Rows from block 4 of a small image classifier, named by matrix and row number. Rows with one number belong to one channel. Each number is 500 + 40 x the weight over its row's rms, rounded and kept within 0 to 999. All counts start at 0. Numbers have three digits each. After the name is the row's rms in percent of the matrix's.
Before each channel's rows are labels from the 100 images, of 14848, where the channel reaches its highest value: "colour at peak" is the nearest of a few named colours to the mean colour under the peak; "strongest on" is what is common among them. Only what is clearly more common there than usual is listed. The data: numbers of one to four digits printed on busy colour backdrops. In brackets: how many of the 100.
# convs0: first 3x3 conv (model.blocks.4.convs.0.weight, 128x128x3x3, standardized in use, each kernel summed), inputs 0-42
# convs1: second 3x3 conv (model.blocks.4.convs.1.weight, 128x128x3x3, standardized in use, transposed, each kernel summed), outputs 0-42

colour at peak: black (67)
strongest on: grey ink (75)
convs0.70 094:558495511515393543537472483530529534515483483488491505422419497492403496476522489351496516558471500513525440495523491505541527441
convs1.70 100:475559538433469558445555527506424549501448490487523359465576518563462528496539469432485504519494465500568471461501469505566510461

colour at peak: green (32)
strongest on: green ink (41); teal ink (28); ink: yellow (25)
convs0.125 067:515551512497477546441481531562483528515449476481572483449501484485491538482469505453424423570528466503512535511557486482509432454
convs1.125 098:518458545543504528510492507563559445517526521532473556536445477524498521555483549546515510480510554461516490478562487526508540447

colour at peak: grey (55)
strongest on: black ink (93)
convs0.92 109:498487468532586506475500515450443448544487527481553471398522526526492507599511509475513529498527494545502452456515503523503557525
convs1.92 102:560475475558558438455480455523516513499513486540493475443482477424495477542497472476527549543533514524461466482480512445428494468

colour at peak: black (55)
strongest on: grey ink (88)
convs0.65 075:496514501490482507513503446509498495585459461535506463503521557504458530462435495470457450568453485487482456448534524502536503496
convs1.65 066:551575528513524520536595472500495578486556521450494488514552522557490515484493537544519503530519524538535518547484510536522561511

colour at peak: black (50)
strongest on: grey ink (71)
convs0.71 112:489472507527499523509540541450472542609548538450500479443528563480482484584479528470562437492505471515504527443494492543480537481
convs1.71 123:493522535544493517503505491453524510530525487482625546567606600508498561520461490520532486466477467498487484499508517468459539507

colour at peak: grey (61)
strongest on: white ink (98)
convs0.87 111:480493498517533483515498418541479541494556396481517517554570515497560531484452562526433412465480410405497520455496435447504424530
convs1.87 150:538498482511493517495495520509484508488487459519467474461495468522527478571404501537377585525550522427422337478404548534521503514

colour at peak: green (61)
strongest on: teal ink (69); length: one (49)
convs0.64 105:523505470494495510452444505643520416562460455478468436520451477519578488384509478335480514552532477501471404508561476484539485478
convs1.64 101:517488487506467443489505451543498501375506571521571548498479480508565505485546532485480437472511498499513523487518453476480534545

colour at peak: grey (60)
strongest on: white ink (91); length: four (62)
convs0.107 086:511460461525503473470468452502504527524566490476459473543570482507505483468478516485461513513494423503500530498449471458509491519
convs1.107 089:495480545552464487556499497488527531537472492449450597536510476434585555506427496523401513526486455497469482530531488572546442510

colour at peak: green (43)
strongest on: length: one (66); teal ink (64)
convs0.17 117:420497515498347478529487525530551476494531460459488531588547512480494488475450482440436512527515511485522425515471470521522449477
convs1.17 091:443429477445476437458458463477490488480494459522460537510506516458501479574456584437512573641569491416520442524544488517494471491

colour at peak: purple (35)
strongest on: purple ink (100)
convs0.62 104:487522500428512509485493467507473477497483483529540471546529527469533551445487515524470488539535569463495481435514494495484510589
convs1.62 125:512528523496513497514491510458489543517485510541480481489499493513524480488515515480516492505504451502509518496554465486479488639

colour at peak: white (38)
strongest on: on a plate (84)
convs0.69 115:495456472499501503506492455301472484533537531493500517509504495493513522563475486468441597472488518462480481451480485513485543470
convs1.69 099:531464517490466456488441509555512474487497503458434492496405449485440474476560501549482482441501477539510489546539467487554497540

colour at peak: green (26)
strongest on: on a plate (73); green ink (42)
convs0.1 110:519523548502508491425460453523512592490493459508547490506516493521511356503533442535407537503545529537476562457428485512480590504
convs1.1 088:475556442470502529520566508571512482453453548441494512504489466506472468491495520516501470427453453522527467527480514480522484420

colour at peak: green (65)
strongest on: teal ink (64); length: one (58); green ink (36)
convs0.111 127:509531515492492519535491488692509512476476495499526495501494545490535479436479485480478557486489500505475514521480463505538539446
convs1.111 142:535493507486517461491500537640514423430530426524476491511458470542523484515468541500485504526540513477489485496504495517513524469

colour at peak: green (30)
strongest on: length: four (54)
convs0.74 082:477535502469481494510495477530508499502567527473475460499489508521478480491492511491499476620497496599503461509543458617468503505
convs1.74 108:524554479500544533552527507512504483547491500491445544554511526544475552508490523504499499529482474501499504483499472550554532512

colour at peak: pink (46); white (27)
strongest on: black ink (83)
convs0.117 084:493505479466534489505532437570552503515494585493518512552517506510479426533411528557503525495500502533500416515422430613521521499
convs1.117 094:471488475491521506531496474573559464520515480538529555481542524473467539495425494486511508554502482572486638532494497468490439489

colour at peak: grey (61)
strongest on: length: one (70); blue ink (46); purple ink (26)
convs0.9 101:506478594398379477448479520498448503503457534558470433454424486548461469489483516493608487517475499608487492489471602539535509510
convs1.9 092:427587516367548540508573518570509469480556447500467462489476492553474438453548493489513480505482492509543522440480464566473528523

colour at peak: grey (68)
strongest on: brown ink (43); blue ink (29)
convs0.122 094:518526490545517492504543548464489472493483444532452458467550521431330497551535538455453464542494449496537484473497500521480460510
convs1.122 104:532487474529418436515429549490461538509505476423439462467511500500523521558457512510550504494512559484460543517575502482460496650

colour at peak: brown (56)
strongest on: black ink (79); length: one (75); bold (72)
convs0.76 106:532485589471466533477503501468528512500470417519491510387418470517489518445445462507500446440471522512569509564555525476517437514
convs1.76 119:563488509496499492424466464450495495579484410504560504490517536485464520472470516502541510540515507504515523501513438464514486524

colour at peak: pink (39)
strongest on: on a plate (75); brown ink (35)
convs0.82 090:495427507457502489499507567490533499534523429517520462511516496566428436521501439502589529489495566519538478429575504447489548485
convs1.82 093:521464495516493469502484504541476478550476458502534527535546565521392554387523503522553467503488514591527580523477496484531481435

colour at peak: green (32)
strongest on: on a plate (69); green ink (60)
convs0.80 082:538483485490482496481516494556514422477485456474454467485470418498422482433505490442449476552497439568482476501500509507469550451
convs1.80 090:558501533523483472511486540574480524481537531516383486477426453607485475529416508526529484538460513495530559546539518550492545447

colour at peak: pink (39)
strongest on: brown ink (62)
convs0.59 080:528479581530494513466488464486494460500465441491540513439527567518419510486485414442506491525552469453493423469445558474530520523
convs1.59 083:550456504526467507459503568472501433483497536505486490480456480476484500525560434463566488466482549501494507489515549483535537521

colour at peak: white (56)
strongest on: brown ink (36)
convs0.81 116:510496498520521457451510537524501455485527502548529442566575533415515490509503466483530512526501506531497504453464503526494464501
convs1.81 122:472429447492501467484471511476469472502507480539522471485535523496530501514493569502513520589538484505504507526483507492441460476

colour at peak: brown (84)
strongest on: length: four (66); orange ink (61)
convs0.113 082:438548508455501472522517480443532514499501476531533513530506457549591545529405507617475375447476466592454536485531456540472531442
convs1.113 105:498539519479603555507515476502498474516467464512470513532488512466488535526473496637510503427477481465529485521500496478460476442

colour at peak: green (32)
strongest on: green ink (64)
convs0.39 115:546513470511500453503445472574520533438473501486473497518498489485469451542525513487544503561512533508519527467555517561335524538
convs1.39 103:503540495466509518518534496515452525462488566488485472442516483500509470551557526450564511552510404512612565537526497458407546561

colour at peak: green (45)
strongest on: green ink (49); teal ink (45)
convs0.90 095:488541455489487501507447434636518504485497401480512489491474496538451562409496459468472526540536495522505496529601480516517476454
convs1.90 106:516518502480493434496513576520457459360508613442445513526436463510518502507519538495507471537500441431531516492506434463513527510

colour at peak: grey (60)
strongest on: grey ink (50); white ink (50); last digit: 3 (28)
convs0.114 090:464444443506499517491563439561519486523505436516532505500583582505519476510404591576464434508504503473515488465501488517490421485
convs1.114 145:519518430537508524500500478480485453484462498519500492475512494500500518595488448491465610547564509492458489478437531501493502527

colour at peak: grey (64)
strongest on: black ink (68); grey ink (31)
convs0.31 108:477526507504533467527473507532488468539529454477459489467423496438490442563470453510544529495463559511454481512524514541506460536
convs1.31 105:423475500469562519520500475514500541489527485437521527457500467465456469468519500510529524497515536552417546452477523525451434478

colour at peak: grey (53)
strongest on: white ink (60)
convs0.16 108:486440532487481500496478466502556500529546486464488472556563477573396443495488533530525509510463533469525498488514479525498448514
convs1.16 115:484477509505509507551490488550519519478477518492513510500543536509495567467488522515478477479485561539375590445485403533513488507

colour at peak: grey (68)
strongest on: brown ink (62); length: four (56)
convs0.11 085:516474525560561539472487528437488472511402593456442458406473516487541507505497527456515473457517461524484521490501403499500508524
convs1.11 092:566386488646499450512432516503492500479503436499470516504447444527552474547466550566526523487511512463491455510477511536509462510

colour at peak: white (45)
strongest on: white ink (29)
convs0.40 112:477467459456522487509459525583429415493471514486503508543487518478632486512479539512411515498494478565476464512444471548503444521
convs1.40 084:489450481504516493516500473547574566497594546532500496432489451473499496509516579498485543519564506590552581534556479544457535517

colour at peak: black (52)
strongest on: orange ink (30)
convs0.53 092:495520514475474527535488479500454514405440529523513510487449436499538512529458454494444516466511575624542582509549498539515538511
convs1.53 113:532535456521520526469520484436492471567453399523527536531521533482483515509487508497475508501523476499497444468441487481524520506